config = dict(
    bottleneck='fsq',
    encoder_qk_norm=False,
    loss='l1',
    decoder_activation='silu',
    decoder_blocks_per_level=2,
    momentum=0.9,
)
Rows from block 7 of the encoder of a small image FSQ autoencoder, named by matrix and row number. Rows with one number belong to one neuron. Each number is 200 + 30 x the weight over its row's rms, rounded and kept within 0 to 999. All counts start at 0. After the name is the row's rms in percent of the matrix's.
After each neuron's rows are labels from the 100 images, of 14976, where the neuron reaches its highest value: "lies over" is the class under the peak. Only what is clearly more common there than usual is listed. The data: rendered made-up planets. In brackets: how many of the 100, against the usual share in percent.
# fc1: MLP up (encoder.blocks.7.mlp.fc1.weight, 480x160), inputs 80-159
# fc2: MLP down (encoder.blocks.7.mlp.fc2.weight, 160x480, transposed), outputs 80-159

fc1.34,112,187,184,191,202,254,252,207,241,196,191,265,206,144,194,228,225,177,192,180,133,238,267,218,194,183,172,222,198,176,210,226,191,223,214,255,225,175,208,126,207,232,219,183,265,172,244,173,245,214,220,209,196,189,210,185,168,172,226,184,198,152,207,178,211,187,229,255,191,216,184,231,175,155,208,200,218,175,179,212,247
fc2.34,102,133,190,205,172,199,177,179,206,206,224,183,185,178,188,175,172,175,233,179,208,190,208,142,202,214,140,180,186,201,181,180,201,170,232,202,217,167,223,251,180,219,243,151,209,152,159,195,190,170,199,187,180,200,174,239,168,228,169,225,189,250,227,193,162,208,254,216,198,187,282,173,190,237,261,182,230,229,213,193,179
lies over: ring (42 vs 1)

fc1.398,066,150,189,224,152,200,190,192,213,204,202,184,233,216,191,231,241,172,174,148,196,233,229,192,206,203,170,163,217,203,256,193,176,235,167,196,193,194,206,215,151,144,184,190,226,221,169,131,177,177,203,209,198,228,231,170,206,203,228,232,212,225,246,156,270,196,249,196,190,275,227,220,210,220,126,187,154,225,152,270,222
fc2.398,067,211,240,209,179,210,211,215,171,225,214,174,204,202,164,202,196,216,268,207,166,227,188,249,155,190,217,221,189,167,187,167,208,198,173,265,197,179,205,184,185,215,231,212,195,195,193,287,177,190,245,219,202,190,214,216,145,164,134,176,187,187,187,254,213,202,188,209,212,125,185,172,208,128,305,197,220,184,209,156,215
lies over: ring (26 vs 1)

fc1.340,095,181,216,221,253,224,184,289,173,195,206,255,219,237,121,254,130,140,232,237,214,203,235,215,142,227,185,224,211,265,208,153,250,181,207,176,183,224,230,225,170,187,166,202,203,181,202,185,210,213,207,195,209,204,183,161,203,280,209,166,233,170,172,136,189,213,178,221,176,216,246,147,209,190,171,241,207,218,215,200,183
fc2.340,115,269,202,182,183,163,206,137,208,186,156,178,162,186,211,153,224,216,174,202,156,212,173,216,233,143,206,254,200,177,182,240,175,209,166,205,240,196,199,178,202,175,229,191,133,208,207,202,159,192,160,171,151,206,180,233,243,181,202,218,157,226,216,272,197,214,226,217,206,159,198,212,214,183,206,191,197,198,168,223,190
lies over: ring (33 vs 1)

fc1.215,107,178,155,196,240,181,195,180,208,181,194,185,237,216,212,248,231,155,201,161,146,190,225,178,162,190,162,182,251,206,225,191,244,176,211,207,261,183,182,270,192,210,231,208,144,193,221,132,248,199,242,203,260,214,255,190,229,267,227,200,204,176,184,177,219,185,218,223,245,164,204,186,161,258,199,179,201,168,208,194,203
fc2.215,106,248,190,192,221,216,180,238,180,255,253,187,223,169,173,170,215,202,153,237,186,213,234,187,285,168,196,248,176,195,192,193,156,182,170,166,151,183,155,166,158,194,194,223,227,182,223,261,155,193,184,209,193,195,209,221,171,178,186,211,159,195,264,258,190,179,157,191,175,229,202,182,223,197,162,201,172,193,174,221,199
lies over: ring (67 vs 1)

fc1.348,102,180,179,173,176,210,179,218,193,146,237,201,176,268,151,167,150,255,157,174,253,215,257,190,171,187,202,189,175,268,221,194,206,173,247,196,222,177,183,145,200,212,213,214,220,171,160,207,198,190,247,193,237,250,163,223,183,149,217,200,220,213,179,205,240,206,145,224,144,196,175,174,226,193,206,184,178,221,247,206,206
fc2.348,106,221,188,174,186,210,216,232,221,207,207,250,205,153,274,218,217,183,180,205,186,214,170,188,203,239,206,244,218,175,151,178,157,208,195,141,180,192,216,211,187,182,226,190,251,262,198,224,212,184,164,222,192,128,222,206,209,229,185,195,175,145,207,151,230,146,253,193,261,205,244,237,190,204,152,207,191,203,223,218,156
lies over: ring (51 vs 1)

fc1.77,094,179,199,226,245,209,168,207,231,239,211,165,208,183,253,162,183,235,183,177,157,209,184,170,214,227,194,222,164,173,215,191,201,274,242,235,240,203,190,240,190,198,223,234,264,242,156,165,174,154,191,209,207,185,198,181,215,194,248,199,222,238,224,218,218,209,187,241,179,254,200,217,203,166,248,203,238,204,223,199,203
fc2.77,090,181,180,182,211,177,222,220,153,185,199,186,187,197,203,221,197,178,178,230,196,162,207,242,195,167,256,188,192,220,231,189,229,167,210,174,177,176,181,244,206,204,235,168,161,236,273,169,258,183,197,162,212,225,291,209,130,206,153,196,144,123,204,179,211,180,188,123,215,240,239,164,216,211,190,201,232,189,209,246,205
lies over: planet (85 vs 24.1)

fc1.468,123,174,189,188,194,227,224,149,191,233,186,178,203,193,201,239,182,221,171,177,182,206,231,241,198,174,178,203,164,192,258,233,197,186,240,153,237,163,204,191,190,232,216,208,217,220,211,151,175,194,206,160,216,141,181,195,162,241,211,184,204,217,169,206,188,106,262,248,251,192,227,222,151,171,265,197,195,232,157,174,163
fc2.468,116,199,212,174,126,149,213,188,200,186,167,209,214,205,164,157,212,194,173,199,140,190,250,217,199,169,292,190,272,244,178,186,190,200,160,160,244,192,163,141,223,182,188,236,194,214,188,248,208,199,144,234,205,237,230,190,278,206,198,186,168,157,242,182,158,250,202,213,154,201,167,155,200,238,158,190,229,192,182,226,179
lies over: ring (38 vs 1)

fc1.332,107,176,191,215,233,175,196,175,138,211,200,171,247,260,182,229,175,132,158,217,229,212,150,189,165,170,205,234,236,185,201,184,226,224,216,140,224,211,215,208,131,186,220,181,130,152,231,188,181,238,221,178,202,200,230,213,208,257,244,129,208,197,255,209,222,187,236,225,203,165,235,190,166,190,200,167,223,210,189,192,215
fc2.332,100,205,208,180,234,214,224,196,209,244,214,214,197,198,254,189,179,201,196,213,180,245,243,215,216,154,170,147,248,207,158,172,202,151,182,176,227,173,148,201,180,203,227,248,170,189,197,236,158,192,205,217,154,219,162,193,215,182,191,259,200,219,179,232,151,223,243,215,185,191,142,196,175,253,228,222,158,220,127,179,214
lies over: ring (47 vs 1)

fc1.374,123,234,184,222,227,188,190,193,203,217,241,239,201,174,146,198,253,216,200,185,134,195,148,153,188,206,191,240,197,196,242,183,201,193,202,152,201,230,158,163,190,197,204,204,188,184,187,247,174,208,215,223,169,196,221,183,164,199,224,226,149,222,220,264,192,166,206,212,220,178,213,202,171,213,201,217,187,236,210,160,175
fc2.374,117,194,207,198,199,177,200,184,145,213,233,208,218,215,242,157,195,192,212,181,183,159,263,228,239,188,219,197,172,218,190,192,219,251,231,193,197,177,218,166,230,163,163,162,224,207,156,175,197,191,189,204,184,209,162,238,205,174,196,200,215,186,185,198,220,215,168,170,198,173,180,212,194,189,170,227,176,272,177,215,189
lies over: planet (99 vs 24.1)

fc1.19,082,221,176,185,188,213,188,179,187,200,184,170,202,228,186,264,205,205,227,208,140,235,219,221,190,112,230,185,206,183,204,151,239,179,214,187,155,203,195,166,142,199,201,211,198,182,196,182,189,179,190,177,144,210,222,178,225,170,236,182,217,119,219,200,204,188,228,214,214,165,140,203,165,244,152,162,202,228,224,226,236
fc2.19,071,213,238,197,212,218,202,245,144,224,244,193,208,293,269,214,153,214,161,226,215,236,198,206,210,204,178,191,208,173,241,217,154,173,163,161,271,167,161,184,183,221,184,162,185,150,204,226,210,200,221,172,228,219,252,240,186,215,176,178,213,272,178,228,203,182,231,212,131,204,196,188,208,220,256,154,228,204,201,212,213
lies over: ring (38 vs 1)

fc1.327,110,223,194,219,202,189,183,220,225,176,225,197,219,143,203,200,197,229,223,143,236,192,234,220,156,233,176,249,186,202,213,248,179,227,197,236,205,148,183,249,285,135,184,195,244,223,151,201,192,208,254,162,203,160,178,169,187,150,216,193,142,184,180,207,191,208,166,190,178,267,179,162,228,158,224,192,212,197,210,160,200
fc2.327,099,242,190,173,261,242,261,136,164,194,195,151,180,167,235,204,272,252,241,288,241,205,227,200,240,189,223,177,207,219,202,201,252,236,202,186,246,224,210,170,201,239,201,233,217,235,192,230,201,176,237,212,268,166,233,148,146,210,176,194,221,204,221,182,225,211,179,177,207,240,242,211,209,198,232,161,163,204,176,189,224
lies over: planet (95 vs 24.1)

fc1.147,116,216,203,226,205,240,269,185,189,229,247,160,227,166,171,259,213,192,246,176,222,170,194,231,196,196,217,236,211,182,167,215,167,241,205,153,154,221,259,156,159,238,243,146,161,181,176,160,223,172,164,246,191,224,158,162,246,220,184,204,194,189,272,218,156,179,216,199,200,155,198,219,169,223,180,219,264,189,200,234,137
fc2.147,124,185,178,219,270,168,205,165,199,181,233,137,180,210,171,271,158,241,174,190,180,145,192,165,221,260,190,164,192,182,190,245,217,186,191,226,234,203,212,215,227,187,234,214,202,171,251,199,244,201,172,261,185,182,200,172,173,198,161,210,252,182,188,191,260,232,169,160,202,199,201,199,241,164,221,164,195,172,223,182,205
lies over: planet (97 vs 24.1)

fc1.202,066,207,204,216,173,194,207,172,157,219,255,171,196,210,222,176,160,140,153,179,210,256,114,251,187,237,165,199,201,184,216,210,227,248,204,254,135,194,271,219,208,208,186,188,163,229,192,197,173,166,274,170,119,173,230,216,202,221,208,285,200,225,170,209,191,167,201,253,226,192,260,231,177,203,225,189,211,194,219,209,171
fc2.202,067,224,236,202,235,191,176,225,259,243,170,197,222,110,166,206,207,176,221,198,184,154,236,183,191,214,227,235,173,254,195,216,182,172,248,171,232,147,208,185,193,172,195,223,187,193,207,205,229,168,221,219,185,179,167,153,191,202,190,180,184,205,202,189,246,155,212,162,228,171,148,146,223,199,170,212,183,181,198,216,254
lies over: planet (92 vs 24.1)